{"conditioning": "class", "eps": 1e-08, "steps": 40000}
Rows from block 6 of a small class-conditioned image flow-matching model, named by matrix and row number. Rows with one number belong to one channel. Each number is 500 + 50 x the weight over its row's rms, rounded and kept within 0 to 999. All counts start at 0. Numbers have three digits each.
After each channel's rows are labels from the 100 images, of 14848 (inputs lightly noised), where the channel reaches its highest value: "responds to" is what is common among them. Only what is clearly more common there than usual is listed. The data: rendered scenes of toy objects such as cars, trees, mugs and chairs.
# convs0: first 3x3 conv (model.decb.0.0.convs.0.weight, 96x192x3x3, each kernel summed), inputs 0-95
# convs1: second 3x3 conv (model.decb.0.0.convs.1.weight, 96x96x3x3, transposed, each kernel summed), outputs 0-95

convs0.23:513451567572490532584531536439485527467465465517491596507498532646489563465437524390491530445422478482572514537398478468458507536478499449534511568508460462434455448472532484463501453508563416577501541482488490438482515500486398510426559536489537451492357542473480425555487470593526530571
convs1.23:504518506584491496373426567580503537444486499600444501583448493521474380450487509536447485564510522517402441434471429477469417559434520554543549533506522486461502546454538582477457563513491546556460454513541430477512491495437467432432497493436565496538507425527501420512484448496620539444
responds to: light from the right

convs0.2:502591447446524536538567452385464401482577513514445470586595520601493413452477550487570450505545539575575536424399459411547568505470533421574584528532494577613529501483504403459513514577435377523394402463466488428408512545519486472530613593497485486515480536570507489446547529539486460479
convs1.2:506576523527545505451544602475484461443503466478439539499450462491503521472584502576497452500444369507512416459555514592401516518518405530590403441502532499474526507462518514576541519516458546503525516455527500546416548488501547534463514477501399533505434507591484591471381469621516485490
responds to: count: one

convs0.85:427542541575526503523631535483524587456484474458472504524565413555589425490560502490519485533517458475525455493490497521529589446418514564504469501509457425517615498468537464464488499508507461391487555572412479491547520519466510555459496621504440466505477502440521363473435536545490406478
convs1.85:516456519561571391466414531409455389485462442517445529468541416478479471417452494510517514549584504548514533561479431488592485449519425510487498516477505544532592489471606540616468596466457422542525445547519468484496472487414455446491573434503463488430508522445492542492448450439497548480
responds to: red object; its colour: red

convs0.14:669464489571500579538590483592522537418537519534570479648445631510445571513516512439532458462471523435507519423602527456493442518525491630573530459565485500447389617543406528478479476450466604514538524517557490553451561464453496557535473523524478510519574456538544628509521500476395439493
convs1.14:506552447523393471541410424499495543488519439557590527572485591497568381498446535514477451547517574509501517572416471498440439555420494497499573492501515447466471455522443477556453515523475433583537535445476488562555480451545469508436391507510528508534549450578497478465644463538535476504
responds to: umbrella

convs0.15:488472538411495549432549403514465489511495527551451528434413455412547495582479526522432446512565441513517521473445475488538536454493567439449541478455615460578576444414530496499567442528390494525432462579501487573522410492511511535548540501562528534497481615447456546550542462472512539551
convs1.15:508513537501485482523449456600415513490577433555593515531462528492519448474477551606520493479458475506488511502442469501475527500442475428524491508523476529483442547567495605444520638521509534435459544487529379567404581519518552602445397473592495475546472518502486420441550432508497544533
responds to: ladder

convs0.18:631544551556520502440613612646586498448533524436548533490580587610497587442478509571589403474498503520507470543410540563457563512504391543523580552491542496471586511453396506523430497511475459488477494514557573543513502522472547403483497506550609432545529476481559409532586538440461500422
convs1.18:525416484537435469553539588547495519461513405543491522542472565498499437548490581603554553544474543542400484462438550501417525490435518490528546495487573459578510437536413527445438450499490475483433614470504513573508524517560435561461388589490489496450560447578493535525552533567496469490
responds to: green object

convs0.94:588508400483483539509432532524518600556543519536536441573559571437585469460501541607464524575418417414535515527515424506543473471556532425591497506470457535368549535589438503496289517453540442532508490505489552440491464499582546472534494561489471418607555672505467482497499398518438471448
convs1.94:522488481520452481547496385546551575499505478519435514617518492560450513476520504565480416560378514483422411443428464483431500480480581528442494501479508461543523536511445565590412451447519466531511554448469502560489543571539491601492336537506525442508497502537510489516556471528487413486
responds to: light from the right; umbrella

convs0.36:360273547562509468440531416507499583483469473466496486388511510604537436527498470485489572497603489555547459476502452464537481442479441478466517530451464558583519513443541484517583481423448640442425530567487553520610570527571477461524516493436529509389506591472513462368532558507518498450
convs1.36:453407499495455573599449527519474549494526457543496510544493528522528443422407409565527416563518515475421511545447517476438442482473447444501520612502517532573497439551418513434475513484460502437562579474488397469604460487529470538508435551420412503500488519533482437525529459503406425485
responds to: light from the left; white object; its colour: white

convs0.71:525626589541530555577500501572579513570565580558557507531625624555574560409534443428543451487524574513513539521556419552484397494501470658420482496555510510465503572535529476464516422554476601496497463593531495458444510436495441597521537487552575572527532483621604505658546536459473504551
convs1.71:483463512501378539546581475502431560474473456500502534626429507535483466575546492533476476522427547514401479516410535527307544556469485497535533429497570492535512454495382528417487446523476481512468510528523492557425569542520459508496417487501466471472507461589514545500551445527461468475
responds to: purple object

convs0.30:485644568578394538503549616481523420635521497513591533471609483471472441481546485485490454556513480495532532488492523501459501471460511567508494485477509504520446530538471461574459497505519497446475544410484484452503569463533452510454438432469522444538449500489500640485516531386516483477
convs1.30:488547545414493515516431465612483503559365471520463550545588406490519503521509508492610452399551521497518545599635538498462512474459557574478493461513540476516524539483502553567474636541571512564532437527517497542463485412554501495491554448507528471560511467510497426491465558536512459512
responds to: blue object; light from behind the camera; its colour: blue

convs0.42:490555596464447498453545496504385430536507574591584499503520580612528536488445482561561535518444541471538526546460476486589420462456505481390523496492561510475530545496554452433509472553505481541436458444410476448450449538358464497555412494493482522566511530468419562438446467502499478490
convs1.42:453500516522481442490550620456456542339519412544520532482550534544536485497547456496513430485463457497446527419379616393468503518544447530556508450502472432535567560507559475489527533499513465514572576522579489593504507488494470505485520508519429465511544421511500542486484390463509411463
responds to: teal object; table

convs0.84:583521539518476533560578542566484359525487553492556530429540527567515504435502478424548421514557537509540492460454463400536485393408527488621482476448451439570585489431451442482587532497477472533509438423429560540430534439391542501612493549517481473522459591511447587401381539516358470524
convs1.84:540459508471479565533554521493477506604471567621504496580574553418509488513482470502502495555539411468462511453467533540503565476501549545545504482494575443557549446432492586512487442493539497491551540476560504487504630433571568537481496423559561511496496493532486577424665429455451511515
responds to: light from the left; barrel; largest object: barrel

convs0.69:554459537405474429506442571520595483503490504536465432346572578530442434560478566486565556552513531460541469439455514456447558507452556492462484526633439447559565496455538466521502533477459481425537476580488594508580501508499451484514572462587559532469540524442621537573652528486498472435
convs1.69:514474515558445482434586497639466574559481485491496497591498437476444487486462454490498499537498522581490439484509472514334449456474430469540476526470540482515406517561364572453440424558499443511487488487483543499396567529472485503496441497484521507520554393514511505526466439552439423484
responds to: mushroom; largest object: mushroom

convs0.46:499554436622431516518491489481439547497472481491519512495488452501581513641408461472533512498524538502493456478463486525563513289374485584554474449578389525531416471520420449409503509488422515397493475540437544466513571454527531599527430517509537510561469526479487560381588550516482425504
convs1.46:467499503453420511546558505463419500598533604470476441521581565512521642547480374456489529522487487521515535501399490480528472483556401544584471512520532438456525532488535523603530435496556546451536466496539527470469512567491503436472549433504520424541438490386504540500424475451443516548
responds to: mushroom; largest object: mushroom; bottle

convs0.20:479446540458506488508547509456394476499482512463523443405526507497506541474435517524405514460474520460500507453491478314510467385331521507401521435426628467485503490491450363507490525481565579413488423522586491428529537422418548495537504528640578489487483492575547566417482416529499540495
convs1.20:542523472461549457359558517526562533405544444509519433445561435574479571507586399527512483502504440507581509497563485419498418534471433468442514511520497489541555519417432559584412471499509492470463526448546480415420450477404504499543513525580458526567544540497477418529480490506498568495
responds to: lamp; umbrella; largest object: lamp

convs0.57:488562465517442456580557399468500520150472497574531520500508487503560530460486515517517487489498533508558503500502487418500418344315488520505493514510485533506553466512496452523492490523541503340517497483526499526508558479503534543519470533543428424525512514515444424494501410518494446433
convs1.57:456541475557516509460409580423546518451479447548510529467492482514506422492465504468388463509615519523479498479440481503540414535488523468380596576532496544491435541495536453437507526509468435475507475481444477552581479423410474476506492430524518605538543381510497491545612483464551533417
responds to: candle; largest object: candle

convs0.22:425477532446516429464506533458494437417487462527636461477550416580494501515458492435477582266572456499484469607424575504444562499552575510338512549419443603602507533446553584475416477543563430454503497589473464467498496460555321552464562441462498431505542488492436474543556438498421569436
convs1.22:528450493558474535463443473480502524552477480579522582435464525525512467507433552516487616449499529494447537467609540521470544431420521469532432428492388518548565408562480418487534534443424401544506482503445440552477466481547443465507480367451545481469459603511522540530497561430525535498
responds to: light from the right

convs0.39:480494443531393436524554566465456403469497503470369370504483519463636409496519504477541488498561446547565521527490511498569486477502507504513507468513516493491513470450491444489527515488477555508481525546492661461550459512537506648525441565472552500490491472428502502482497473404475590337
convs1.39:507530558426532535393467567469552533506511524454492499456510507526518590460445535436532519480589519536553492507520458472548543493554432486453484487421538535505565493461609462536525533440527494569574393562553568427482500428503532407555609447546556542536444568482380506532487580455456536517
responds to: green object; light from behind the camera; teal object; its colour: green

convs0.58:517461584580437527533491581494448564474482506517482541489522450359469549502495485446421486560561429513537496443481577516500484459471479554514510474550386501601399520465569421404555456482528501451466514434453524473513504512493402539510519548536539522478500562435504563480560553458587523445
convs1.58:495450427478458471548589508405550508448401427525530586577626494540491524543509472581458491541430518581445510506446550419522532436531496498506486517473448496459544498467481472562490360432561478510426534429496462573580473564463522471455561472501523593510413563467471537526476554509509496527
responds to: black object; mushroom

convs0.16:561533557488494446439632394538710484534403509418507505516543601582421564481459529469496541495521558555428529515441472540569555494552462475466468562523503500587437487402578467559441543448476492478481490506472399540509564531560520475456505502388485488473436639464519541498462455470552509450
convs1.16:483570487554453512593590457524594594564514419519557501546456496539469456498473510564511426454522441511443477572493511492495497512430476466503490558442487499456532408447503506358499465504502501516484566515514505568499484578573532649469486495388549469598426486574534491456527520496438494442
responds to: red object; its colour: red